config = dict(
    model='image captioner',
    dataset='rendered rooms with furniture',
    train_examples=72500,
    image_size=48,
    crop_scale_min=1,
    horizontal_flip=False,
    rotation_deg=10,
    color_jitter=0.2,
    tokenizer='word',
    vocab_size=42,
    encoder_arch='inception',
    encoder_norm='batchnorm',
    encoder_activation='relu',
    encoder_depths=[3, 6, 6],
    encoder_kernel_size=3,
    encoder_stem='deep',
    encoder_widths=[96, 144, 208],
    fusion='cross_attention',
    decoder_width=384,
    decoder_layers=6,
    decoder_norm='layernorm',
    decoder_norm_position='pre',
    decoder_activation='quick_gelu',
    decoder_mlp_ratio=3,
    decoder_head_dim=32,
    decoder_fused_qkv=True,
    decoder_bias='all',
    decoder_qk_norm=False,
    decoder_layer_scale_init=0.1,
    decoder_parallel_block=False,
    decoder_inner_norm=False,
    decoder_drop_path=0.1,
    decoder_positions='learned',
    decoder_cross_attention_every=1,
    decoder_tie_embeddings=True,
    init='trunc_normal_002',
    residual_init='scaled_by_depth',
    optimizer='soap',
    beta2=0.99,
    learning_rate=0.0023,
    beta1=0.95,
    shampoo_beta=0.99,
    eps=1e-08,
    precondition_frequency=25,
    max_precond_dim=1536,
    one_sided=False,
    adamw_lr_other_params=0.0019,
    max_grad_norm=0.5,
    ema_decay=0.995,
    max_steps=9600,
    batch_size=256,
    epochs=33.9,
    lr_schedule='cosine',
    final_lr_fraction=0.1,
    warmup_steps=960,
    weight_decay=0.1,
    adamw_weight_decay_other_params=0.01,
)
Rows from block 12 of the image encoder of a small image captioner, named by matrix and row number. Rows with one number belong to one channel. Each number is 500 + 40 x the weight over its row's rms, rounded and kept within 0 to 999. All counts start at 0. Numbers have three digits each.
After each channel's rows are labels from the 100 images, of 14848, where the channel reaches its highest value: "responds to" is what is common among them. Only what is clearly more common there than usual is listed. The data: rendered rooms with furniture. In brackets: how many of the 100.
# r30: branch 2 reduce pointwise conv (encoder.blocks.12.r3.0.weight, 52x208x1x1), inputs 0-69
# b30: branch 2 3x3 conv (encoder.blocks.12.b3.0.weight, 78x52x3x3, transposed, each kernel summed), outputs 0-77

r30.7:456481528506499519534518536485546499525576548525488493490486461482613563561624448519514566541523518520522521466463535609545507463496517526511498570562519493413503533433491496470476569480450476473528527478568497
b30.7:560568471538479515500461527506437545494534507511488506412499453487511506468500472510495412452547513563442420468481496541525461499478500501458589456543491458494481499434440475518497548455576517477584484523520456494509460487431437482444
responds to: dog (57); arch (36); trophy (35); largest object: dog (27)

r30.6:491504499504456479500511490506522483531523528499446577466505465505476463453501459405520505522512464495506442535486486589498470467479583587501477523530510518495518476498430602536528450436575555542506436532473475
b30.6:500464443485509563472492413446532581482491511510436468543498436519452457485523519486493454500478492501479461430529502460462483497546472569477498463478488558529546522501445503434600497531556526546496565589492564518440524533464525522498
responds to: white walls (54); flower (37)

r30.36:579473503508630586551487522551473486445528494523475511563440480517488515477480518570455456533465456500512601472511493471531451475519552482529516485523521542492516459534543529469520454493480535483433523461488490
b30.36:436519434486463534506529464498457507522505499529524484481500502525550550564608511524493554495408486506499521540384561545472439489575497481467528530443469475520511472481540552498464512504446472504561441503497474467549486531442574531491
responds to: orange walls (51); red walls (45)

r30.27:502458487453472478519496518518492497509501527456409502427467489512491545489453496530489486561497443551507507499483464484460536561528473421510506465473506499472412453506560535440499537522529521453432455490492460
b30.27:513493484590462460537494536485564500537487503462563524530453513514496515554470464493502514492501518473459459455397487556548492470502478554495555466478471505493458466529540473469462524492469511450521594518589477574491572518604554530486
responds to: count: zero (99); red walls (35)

r30.8:447556512512460454523564516452447510448533545483597480506549450544509479477483471477484513588491500495519493492517497442517539480508471515474461542494454561519479536405466579486533469552506559464496538473542519
b30.8:463533477524491408510505486497431485525530510485432486460460447439496479544497420454500535547474511474478429458525507392492456520509504503491509524542426511488511491427551412480521532444480472401552494492481512506482500566438529485488
responds to: lamp (53); flower (43); robot (35); largest object: lamp (26)

r30.20:485543453433473472470541507479483515435537479534577558473616477492471563489465451510471508518484522501471472485537519500500494504431511502505509556517460493494478554515491544429547495520437511455469478512472436
b30.20:512539456479528569546490539480494433516545529519506433524394514485534458518490464572460473438456452468507420486482499509462467482483450432441542479463471497453558523482559466514471506447453453516569499438473411528502492482485469520511
responds to: flower (100)

r30.3:518514513558434472483472481508516526433533512427432527448539533466511520496509423485555530491484510499471499467535483523490457522526542497500514509469475478447501520462531460576472419424507481555484458509507473
b30.3:501458491523599496449488548476533443495490449500461510460415534493464564497444514461479456485506545487445564597513465510555581509482483549469470504516494461523504516536558465501475547450440529511567463495461433492551477489523567457492
responds to: window (92); white walls (78)

r30.13:455423525529477450519484481486492505473531472549462452488554491465504508542498494529468559486600546466422473451453503555506537450526443462473529552545558527508505510544555451464499446485619544539448478488555453
b30.13:535532458526430491505449527522500485487507532518472487535472467467543470571524591563510442498549495469456444510431508535537560570503489510534557539458548539520501562582488519507519598517560559450506586487503448517512502485489467506522
responds to: window (100); count: zero (43); pink walls (42); white walls (41)

r30.10:557506521508601501511492526495500557525492524519469419585486490525531482522496514492523461550541454456541555415464483548536499516501436512516476542489482415441544489465445455497535488503525513500462496515574430
b30.10:540552548517547546470487486494494459508476389502538542475550447506520455493522504538477554493475473510459462483547538464507562616470482553508432533540483526484508465399452513454443533572543483476556487436526523510548493510517508528505
responds to: green walls (55); yellow walls (45)

r30.42:472529578502469503564529477467435522445435484465580487516461522477513463503560527490485478469492445500517498469517529454484608496502500401517518420489442477534455461524519560501519504506532430451437427471512456
b30.42:550498409519430467561505461528556405524460522460511547474459526472487535447452465501471546433498506504533539523482526458531453450475481532472495546491508471478468506532502442492522480516473513462486470468552504493506627416529500430554
responds to: table (61); count: four (38)

r30.12:469589576520496489465494474516532482524538504508498473480546448541462487507512498536610490467467526567474495505474529426517496557582422450484518461519477494432506502500508448576552539467535548471602570462600471
b30.12:473543518435487477498484466418511551506460484481464541481467447505490445487510442504423450499488537486505501520452508494502507505465484464544489464606442462491481511485492481393506549437468445514526517470356494451490452456482467477501
responds to: dog (98); largest object: dog (51)

r30.2:548469505484528517527433484525527523556530509478454463436478550497472537562492490496467489543487499602475449620508418539521445546499553494463484501534517454553519510508452542491403503494490551460438468550460501
b30.2:478486477455478543512446519562516425478469531472525511558442533477527538489529506550445473483551463521495512474494445430513480460441504423544484532559469533524504527443471497450497472516535521520511454495452480459562560480494374405503
responds to: arch (92); largest object: arch (84); count: four (39)

r30.40:503469498454520536501475582514457503481570498535446430554401492523444496489454502506480489509563509476512552511467456502505501540484504494475512443491474477571516499536512503450519544531426474559454532488500537
b30.40:504455457506473535516547457511535444521509515515518546504535497433441511506480632437551489503490473509538521442403497543490506523497528562474553501585469450465525445536527502524475479420548497507485512570527562473527515506495582502484
responds to: purple walls (99)

r30.44:531500537501516523515530474502484527493533512478503431493525520503452416541590539487472413517472517548517413493512490506489498545516506514537497392463518503537504484533503485435478583481462502498460442472534470
b30.44:449529470517472515534504468532500540454464487524460519503484504530499556518502450607412469414434470529543528445552488478539499503440470451468550548556437458596512475509528432534496493524489447455447554507492531446496508545468506487513
responds to: lamp (55)

r30.49:484488478486522552484487464450435505425490509467516453438493550514479462466435534475512487458528489458536575511520503481547477474547514527489478478482532476489496513467476456501427476495482397498509526635453430
b30.49:457509474557540503518512493490434516450519455437551522485497509459545425480387458485493525554506433494520495433460460506442498527521553487511466461549510524491527528568551534533476479501487492497505439404507561563449533463470477439452
responds to: count: zero (100)

r30.50:472504489488451600519533518452494542467464450476491513518448514497496497458526533481476498510517470508512520480487513457530489415558555494506504662440531514520426483492577447457534505477452498513449528474564487
b30.50:489567501473474495413527496532514461537530523494448483481431545474506482489508504493510434493511444496579485448531413500459494477470482516436436473461434488462544441405442538489529506523467467419540496451476514555496475519421472458527
responds to: robot (100); largest object: robot (78)

r30.24:509491502534542457476502480486465550494572556502560478583481462449529528509522487545460475471513572499436511523469512462474480509485531489486493468504492505433500548476492480490545601522506562654566476478505530
b30.24:447424535509556501462491473479481458501482423502562501498521481390541442512523519493525505464477455505527482515573542547575449532516560472572499508496442467477504448408501497542468467533492433472462539471491512536501476591466506476472
responds to: flower (64); trophy (36)

r30.11:554473538520576518527512486538510542499462595493468447588467452478548494557537521542496483539492493518438556477487435466513434430513522500539469564524524489480462533467510552450476485476442458504465496513525484
b30.11:594483454469531572515522499555517472485477464458488535460575523495562465548527463527529486466550537469448527544551595452518502463518525504484492485438430459486448449473488520477492526568488445533451463491438553521530527558450481510552
responds to: red walls (60); green walls (39)

r30.34:468524481468451486495515533473477477465506584515484469439501456461462521472547459478471472500581444505523509475503495558428504502420530508472527548491558473470485538556447549498491537534555474562493442538472465
b30.34:459510523444542534544474511522510452451498425476566527491448507482513445470512477425525464476492459458519522485510448586442516476543539522460457472503487542439495490510439537570447462481528498573454573425483542529508487579512445465477
responds to: window (100); pink walls (51); count: zero (50); orange walls (30)

r30.26:531462488491504493547517564551597520489555535494580490484515523548505573466496507499570493509547453576428408471525507562516519570512426553505513455565523440515507477500529564561458548554558461460564517525526435
b30.26:480495502484426549464438515528503552507434525438516517481476518533528507515470413496483506481491500539464472474432423521471449485447507514569537475443505511454513520463507476481521520569428487521541455434444498444435412483412511523466
responds to: dog (82); largest object: dog (41)

r30.35:445490511480525500445411513458553494515491529566494635451492476476517463509513486500540519503434467480521474607470509486532482493465422571518528465429476488465516506498441497456574568591539463485530530452441543
b30.35:546551525520513625500498521441429513462507472494495509441410512500518466448500529439485457495447491466462492506541470544584466487544517486489501471499523472522528464495418462452420503496476531460551528494519504573584466484528539445485
responds to: count: four (58); flower (49); robot (44); largest object: robot (27)

r30.30:508409514499492490532458517473472525520485440486567422484502489507491549469490508520488482491498432636527449478537450541498470430547512537502507506507509514466473558496442510502524494489536464490458479478543496
b30.30:460512407475507538501526512460548461497514560446492535502478512520453407485433509590499502525557460536503506392519494483442454500419476492494552518426461576505522510456545514488519444514516569462477502486467504482463503471513483559543
responds to: arch (73); largest object: arch (50); trophy (39)

r30.45:510476488546501483446532475479476506569505523506493456490476486549471571525503506510478455513463475528558558524507520425531484458492480534474559427441492498497575498518540540489427479544536493455470586577547502
b30.45:507475495472502490462451515443500477554529439445488499501512538495460461463528515433531486458435458489424504502485512474521459496434430485546511439437478412519497474472474535477475448483572514494590507456430450506555468508478460425433
responds to: trophy (81); largest object: trophy (60)

r30.38:531475440448602502520452486469458517518543464489450407537514486507509476555471544492495497544523457514504527574456422470579512537569518518469459482487504499471567515493513559523441539452502490473510463515533457
b30.38:566505459527477530471436444496516509478421543487493488490483460546489496540533534486451486538511507531561519489512499507462423514514464497430395552483533485470456523567544565542458391502553521473468544473474553419517507545492475547507
responds to: yellow walls (61)

r30.29:523445493504474539463542498498511483499514499615490444439487498530443522531455529486483577543459473390570451503522537568461511510478494488535508475519531511420476554454578463476498521477511485491550535482441461
b30.29:576510521431463505453510473530500429471553519474446437457480510519424484472491436489532451437501528526455395457458514467503517510494432558455473498478450574546533470478498531462457481475483466480502503446524462456457485555430453484522
responds to: sofa (62); largest object: sofa (58); umbrella (49)

r30.22:398471513468475531469569472554526580490508553488478511567527473509471484472494459507493494500569579525476483435563507506456495502546443532474488597491520519500491528458490482503497452513504435551499477511454478
b30.22:453524477486489497518563572463526591545535520473483564490555560497452507459434445539470426534428559570512513486476503520447491522528516530487567508411476508484520500502504503527452545498547461511538592495503560504456536497478533446468
responds to: lamp (70); largest object: lamp (42); largest object: robot (26)

r30.43:523427586545492488522523472520605465513553525499496508485408609501467551526542504501583492498479494567587447512514489562454505527525469506511493488465479476514474449478500556474478482483508501503572596554504543
b30.43:490514486536506467455409426571422477476479518471477565521530509434502474478418483454447503476528533484544546416485439507472513483473439477497534499494533484519453523503461547450515461518503488538490474504470425544504483599420506474449
responds to: dog (64); largest object: dog (45)

r30.15:525492503563500549449555535542474545532591496551536538477467557568548531487537501531501435443434490495551515515503545458559498534606494500510529558495543506505489470446520468562436498526508522514481452478510544
b30.15:480520566537495421524486397457560499482484503502485517482473506486490475486524484429505456546482460549492498546477506437459488523527488460430518496433618460504544516457434523459500466506453555485464556487512465527425439522463458551471
responds to: lamp (74); count: four (46)

r30.21:499507563504458530499460474509525535481520460515497498511480528490455505481487521485580411501546492546483509417485514468520470518564637565432484468491526551460517500510427480564451452565511482511522510503546484
b30.21:462458419541508516512506476510467522556487543514493450424456472541529421594517530491471466537509486534486491503501543474586490521473548477444492564433511514520480423463466505521493462487456490538541546421549487470435529478428483489433
responds to: robot (84); largest object: robot (56)

r30.19:445590489466466534536559533534480530540511550469541482436478476481439539503432548487502442456500499390456444481468531557533588510495452476577488515467520526590495523466473457581514496497497462440530554554440486
b30.19:452522585529475498523496566474567562485441564469482446522495519491416540493511492507435534494460501524498535550513493492443562500513488509440421498509488442520508559482516447486518456476533480466476468481504417521453543456446470391473
responds to: flower (61); count: four (56); dog (35)

r30.4:482490577587531511547469527498485488490512506525445461492527482473498503516465520431511478536461517469562540489489460494505461499487490513530467519497502514474531435560457533511481492506516613494462486498468505
b30.4:488486460428516525521479504439517488430491463439514478515442498482539500489448613509501468504440447520461466512426482521469532525521417497556489432435524513424493459380517504506487485500491447471491522498538449489530446479467500524447
responds to: dog (54); table (44); largest object: dog (43); largest object: table (25)

r30.39:498551459496507492472490493529466507418593511512478453498521431476487452515459448574481484538493509469492522517510524506494482540449499478462556480553470488478449463431511474446483535409505505522573476468428508
b30.39:445573483435475517525438563452468468509500465499526462529455464527529536587499507546505483468499486521511526518460564443465532556497435539524459499529453479456479392493635458514496463468512468519500509496486499531499445549529521454521
responds to: flower (100); largest object: flower (48)

r30.16:527498486494506441464518498466527502500486452464458492406530574534473480421640474490566518548536521465484538475492447541505489397571595481450532567494533480506479492525449538557482595471524524452526551516491502
b30.16:480573477510424483505457532519469433527471520537532499504466518538452487518529470475460442563413528517494522482531449512403540419475503487460468497475507510522542551489444500583501603561525496551435521560451529509528498496484471524468
responds to: window (100); white walls (86); count: zero (50)

r30.48:458399497484480460513501494524500519531507448500526497551495520499450557523450495498575566437500493471567543544497501541462484498575520501561510467543485526446537482434458464531521512448474421460530574447471492
b30.48:509486484559562419485476504448512501467567538543560480447477470483425456493445464519540505449501581527509484471527479501461545511523437432542477481414507514494462520471429502455449498528515430539537399506460509483499506552546486469481
responds to: sofa (47); umbrella (43); largest object: sofa (40); dog (37)

r30.31:459493510476506516488510479498453517461446453526492455541555474527538513451470487477491571598520477491463586477484498582447501517493450497571538561508447455484460532610419566540460491522534531496501448468552454
b30.31:520473472424468515539469458500462432492415463428487472475522425505503535482512580487432540530502495508469479574511524460522504440356512436556461456468488467569505504451485482491487553479519479483470484482454509506457539502490542514501
responds to: umbrella (94); largest object: umbrella (55)

r30.32:536552568537506482516490478498483455419477446503542433493559514470555503459508438507486631479473473467535461504485412554457479488475513484472478541561486531485470479468489517446536487542498507495434505487520557
b30.32:472524480452386447488491512512527467493476463512459480501478420465533415545496500588551526454546445512487473494519530467555464432460493499445446500451454492478502416484549449429484563502468496526537521416478511475474483482514497462478
responds to: window (92); count: zero (54); white walls (47)

r30.41:535436543463469524481556498512486453480500502427569595526533456517436509496499517484454517560487471514456474405501531473527505538525487457487486514497534516532489507568537519482456509454444491542484499484520515
b30.41:481533510501487484480527521507501551500472465439499464465462537433467462496429499491508590547477511515545498551461359559526480470388477476504575532434510483517509498421483443548541449490495472519498490435483484546490539492482527498504
responds to: lamp (72); largest object: lamp (47)

r30.46:514497522501580579513480498544456452489467552472509481522441508536470594521448451553472492488551475469490542495438470477527495525512502483515477532471525456562441558484476452446535593418468437516550445526462497
b30.46:518511464519527478528467469498484534540450547499580471511545500534551420487523549511469515558426501582473533479460450493487552555499517557503518420528482521425465562599465530493501449476482534460456533496476494521534503528527482429421
responds to: red walls (57); count: zero (56)

r30.5:464477529514538523498524485483510508541499498463546522502506514479534530514438481472513516460483522497550533456577495466513511533531470431476510432538498493575601441593444456527493493530459504428468464459520537
b30.5:534436428537428474466484422489558445482475520493548502519523555554491558455466452463535448434414513464489476477486431457488518503495455512543546547473538501495518509459448486487498482445490532443590524500468460532505422487440517526481
responds to: chair (65); largest object: chair (44)

r30.25:474497511523500436532495519531479541467495481550463535451455482479502471485499506519534546521489527471498471503455464472505505528503467536550505465467495497500527450518587480450531500455416454479515540580495385
b30.25:503510573481588520523516534451534472450563501630457525558560480501498536605503459509427481555537482476496454526477470522496483446435517498531486480499503466475462517559430473526501468524495539493488454517482490563531514550440480482483
responds to: flower (37)

r30.1:490561554454479532449502531510517499535471481484533542542583505512473489524578503528533436440533468536393527455499561487462506515508577470453502418521507499551437514422516502488467481520483475493540501497444469
b30.1:461498466467485434521478514430512508431394545524553477487537456520486494444500499501523536513511459455533461534473502475496476447428489511477498556520535392510592485498500473494497519512418573517481565562434531460482514455473521550489
responds to: barrel (97); largest object: barrel (92)